python train.py --arch="resnext" --targets=["count", "largest object", "its colour", "light from"] --num_classes=[5, 24, 12, 4] --norm="batchnorm" --kernel_size=3 --stem="deep" --widths=[192, 384, 768] --residual_init="none" --max_grad_norm=1.0 --epochs=9.8 --lr_schedule="cosine" --final_lr_fraction=0.1 --warmup_steps=300 --weight_decay=0.1
Rows from block 6 of a small image classifier, named by matrix and row number. Rows with one number belong to one channel. Each number is 128 + 24 x the weight over its row's rms, rounded and kept within 0 to 255. All counts start at 0. Numbers have three digits each.
After each channel's rows are labels from the 100 images, of 14976, where the channel reaches its highest value: "peak on" is the class under the peak. Only what is clearly more common there than usual is listed. The data: rendered solids tumbling over patterned floors. In brackets: how many of the 100.
# convs1: grouped (16 groups) 3x3 conv (model.blocks.6.convs.1.weight, 192x12x3x3, each kernel summed), inputs within the group 0-11
# convs2: expand pointwise conv (model.blocks.6.convs.2.weight, 384x192x1x1, transposed), outputs 0-127

convs1.143:116113086102130122093109134119083109
convs2.143:174128120081099128151116122112150125131148117147131109107139132114131107102124122146125111115154186112155127123116085126159120131131117152139149119128125119098152126117138107144121104148149129122149156102091130107141155113140087096085120125111165125128110127179148098110147141155127097139123133121122096142115097149125138131174128140093134127127114144099119183097093128128120148163142
peak on: dodecahedron (26)

convs1.2:113098137121112115068115092125119119
convs2.2:143123123109143158122093154143124186117139158154129102142132115094114163155140096148094146142134161092115118096148154168124141098114161146078124101098137145155113133163105141148128088150100180093145151156090147173130133108117109077131118188123134144134157151156142143083128081146117161151119154117150134118152127116124134106142122137124180133180131101139118114137112089162098114158112
peak on: tube (29)

convs1.88:159138101134135104109094115128087161
convs2.88:152098138133113204132126154125143139101099153100165103145151131133142180129135087131070111116126110108154117131140135099145131095108152082118156131105132129119118136148148166119092150101112145148107139154123184139126145153133142095158105145137133091137106126090129114157120139149150126170133134104104117149103129116117132154116080114080094151114145108182112121130135185114101106128158
peak on: bumpy ball (26)

convs1.93:141090133092118090120113118100110159
convs2.93:164140180157097130134075129129088119117147142140108094143098117129116136132098127145090104150134117150117143119116088155119123091140126169135148149138104155162106123126102131085120147133162095088116084123089101116114084121135103137180159107118175123139129149127109097114131119139110173132156146132115134150124115122138145151100152075134068115164106131143101130139149134128136096137176
peak on: star block (30)

convs1.136:115110115098148107102127120176092116
convs2.136:163115089080084113129083096109151136171158124156124116098118172122107115136135112131156150105175163102125130107136082115128118129088110136165137146117122106084159112092137124136110111165110146168104121128092109114126160094104070113083135105098144101136126118175148086112164134124139116138121141146132097133117112139121130122168140136080149128117122148109133163099108117139114121159122
peak on: dodecahedron (28)

convs1.85:130100117144144119122140057127119138
convs2.85:137103104123098130123122167129126099119122115105106107133120138133163144117100143114085119132121127147123161128125113112145119121167125154113152112147150130082150130161166129141133139112153110119068158118135177114130137186150142105184116189124174110147120134125112119133144146120166147128156100132101081098088125139129146157116091060120087127128123146106096158113147134102153148120141
peak on: dome (32)

convs1.4:077142154140091116147111152133119149
convs2.4:110123139084113139117121120127137145107082097130098136150136141121144110120137207100113096134127113149142126129117107099144122122158128124151170121109129129165128122149119115145125104124082134130109076140131141139103120142106141149156141113166067174092124095102113175133071104115134126133109151107125147139104129143152133150116117128125084094065128080158099128118119153099122107117119
peak on: bowl (28)

convs1.110:125116070139175135112110133130120146
convs2.110:121159158158089182087115101111134128080130138080140104144121103119100101151081118141129133114101147112127139162122111096097153163133084096079102143103098121162186136145167121128121164121129125113171152071119137140153120120136135099156143104136134125103125120163113141130133127181119078123136123103127127145095050115132139126160151078131073133183130130139075134146098089110087157132149
peak on: cone (51); pyramid (31)

convs1.101:117115139127109087130095154137091093
convs2.101:078105142088162121149128135086085116093139168150120080124138118136161144159130129108138095109125111119114127139141116144132106141100134131127138143116135118098087105129126127138123081109170132117123111118141128083119097125164120122115144144068124133126112096118100113149081123102145073107150118094077110071134118121120106151078090161105122110146113172145151169120112145134164162093160
peak on: sphere (28)

convs1.7:137118131116134086106075159127117107
convs2.7:163097151130107126167116095128141148146085094100134129132138113136102098112095135079069126155125101125157092132083148079144092125110112160126144118126108108115158120111096088134121073101082152126126094136110147116128127139167110158144120072126078092099168094101143146120112146114133137100131142101122132133134135104111145136125127154111104134051151084093115103105129134090125106157073
peak on: bowl (27)

convs1.90:135141108122143145103089146123071124
convs2.90:216119106111137133124142108114139159095102083119114126138159123153116123110071068125129120105087144097116129146133165082133137121088158066118115138103121092114129116140138127103141169122112114136128127121102173129102151123116116113099110131138093060142129115126099135115148112109115116126129156114119112118117097148160111136143040150122145121100131151098123154126067112128141110149140
peak on: tube (29)

convs1.118:117156098091129131130138101114083102
convs2.118:132105122105079169130162130128141106106092083097143127100129142101147088109089097094106100163091138124102074143154158136102161101106143133125160139136125141126123113153143133120134141142099105132117138137132170116097170158101127109176156132117130117150096152071105144172149152174126091122111134144107149154115126177096101135099113096078091111111116131141146143135117099142129121150121
peak on: sphere (35)

convs1.109:131117078112168150121096135121152139
convs2.109:095158190131121172134123132095100116078129114093139120160117114142094126137088109112132108116116140103134150175122119107091161162124116113077132139092114140135160149147161136090137172137148146108161119115090131148156115148134097122155100150150135170126132092161111121109118110143140108101131140080113158178140077095155110154163128105122077129167127127133111151155113111124108124145160
peak on: cone (40); pyramid (25)

convs1.14:120119093124101138091097136093116097
convs2.14:118143143149129154136143144141125112073143147142124127104130133148137151160120099137147074104160138091114151132117111156144132115110110130118160138139142164155131094124116107187129092118096152095151138085118127175098141128142119087121111157124137148142159121108117108113116108105104165077122120158121159127091143133113155090111142130157096117174136129113190158150085150107118140147088
peak on: star block (53)

convs1.22:118112090105091136114129126078120111
convs2.22:126133152121166119115115150151113107091147134164156126109157117147126198118139132140107097089150115100114144144096106159131117121136099131152145130152143160143112098142098096170098108123126172113135116131139109164131103088156126123109127156117134152123143063142110099104109104127115173130126125114122180127119153143110158144105112117138123122194155111139166128151117160109092132144120
peak on: star block (46)

convs1.59:105186137119101095120105142113136121
convs2.59:128171121129170146125157169127150163114165083066130129146127113122108109130177131117118099153117133106126091125149132081169113116124125128103117109132136132125127088173111113156091131121137125112144134143134158149130150098154135163129071148163071122136108152139139122101118152110088101109124156118081159154110161106151120122123126142117128144112155135129111133143145110124117129106145
peak on: jack (32)

convs1.187:094155092143143170117152124132099129
convs2.187:110125182117135151091139142146158154096117110121149122147154102111145119142150110166101122139096152133124092145107157114093164064113139167064112115059094116103072151148153144100126142090148061123140078103117146094088116137154146141108102131132095128125130150154144113113123087142132098165121113103081094119154108087139133134130125112097093158129143151151173118130141123120111111170122
peak on: jack (34)

convs1.5:138116120095122115062125129135115102
convs2.5:132113119153151156131143132114117167127144120096109123154110097122140144125108114106096122153091132085123131079144191136070139111126163102147117147090135116188136150172104121109127123147106112127150144157114148164124128130096118083150106149149097099168132142141102132092111150134142113162141124171130121129148140150150142091147116133146114126156143086127173127148134144112080155133114
peak on: capsule (25)

convs1.87:097117110116131119132120067140095144
convs2.87:123108155126080112124135150085121116106110104122161122134128097151106132086114109141102119088086147127152161149122117143122146099189108105149133105138113102133164124135163128128136144124161105126101136146136143117129120173141139127178091185137184081121109138114116098147134182142123103115153141077118118123121102119120125180106119082085102131134130162151106187077148103152121153140173
peak on: dome (35)

convs1.180:117084107124131138095088105100115117
convs2.180:111117113098104088145145144071122058148145137139151076119115151168183118157127146132152102138102140119147151133134098142104131150130128116125136136152158091103138120129148143112112155076161130146123166146150138103117149161143105119158086140085143103172118146099120124134189154108133148094118141152124096123139143141093141102092115078121101126106128155101110161113114152146150134120132
peak on: octahedron (25)

convs1.11:130128116140109140058107114151134134
convs2.11:147131098128132188125114124106163189157088142120153136133142145117094125151110131118117154192113148117136107118137188116158115112105149127104120128130108100141129125160115137123107090137106131120114132178099157148140120130125145136129111098120088139135124146133103173100118107131147143174103112097154127103144107131106121133126123181142120134132122124132126076126138141124155120153122
peak on: tube (48)

convs1.19:113101109126100137080095132139104103
convs2.19:108131108069145130078141147130127134088132164122123134153106123124147159155173114143111135138135119145121123101118097154111122136120179121127106188146136113093119133137085140105127147123116117109084164142168160142142135140116147102147144136144125118086125110126127153106122104075121112103101134137108108174114111110179063133131159155074187120147126164176173136133109153140146128110145
peak on: star block (64)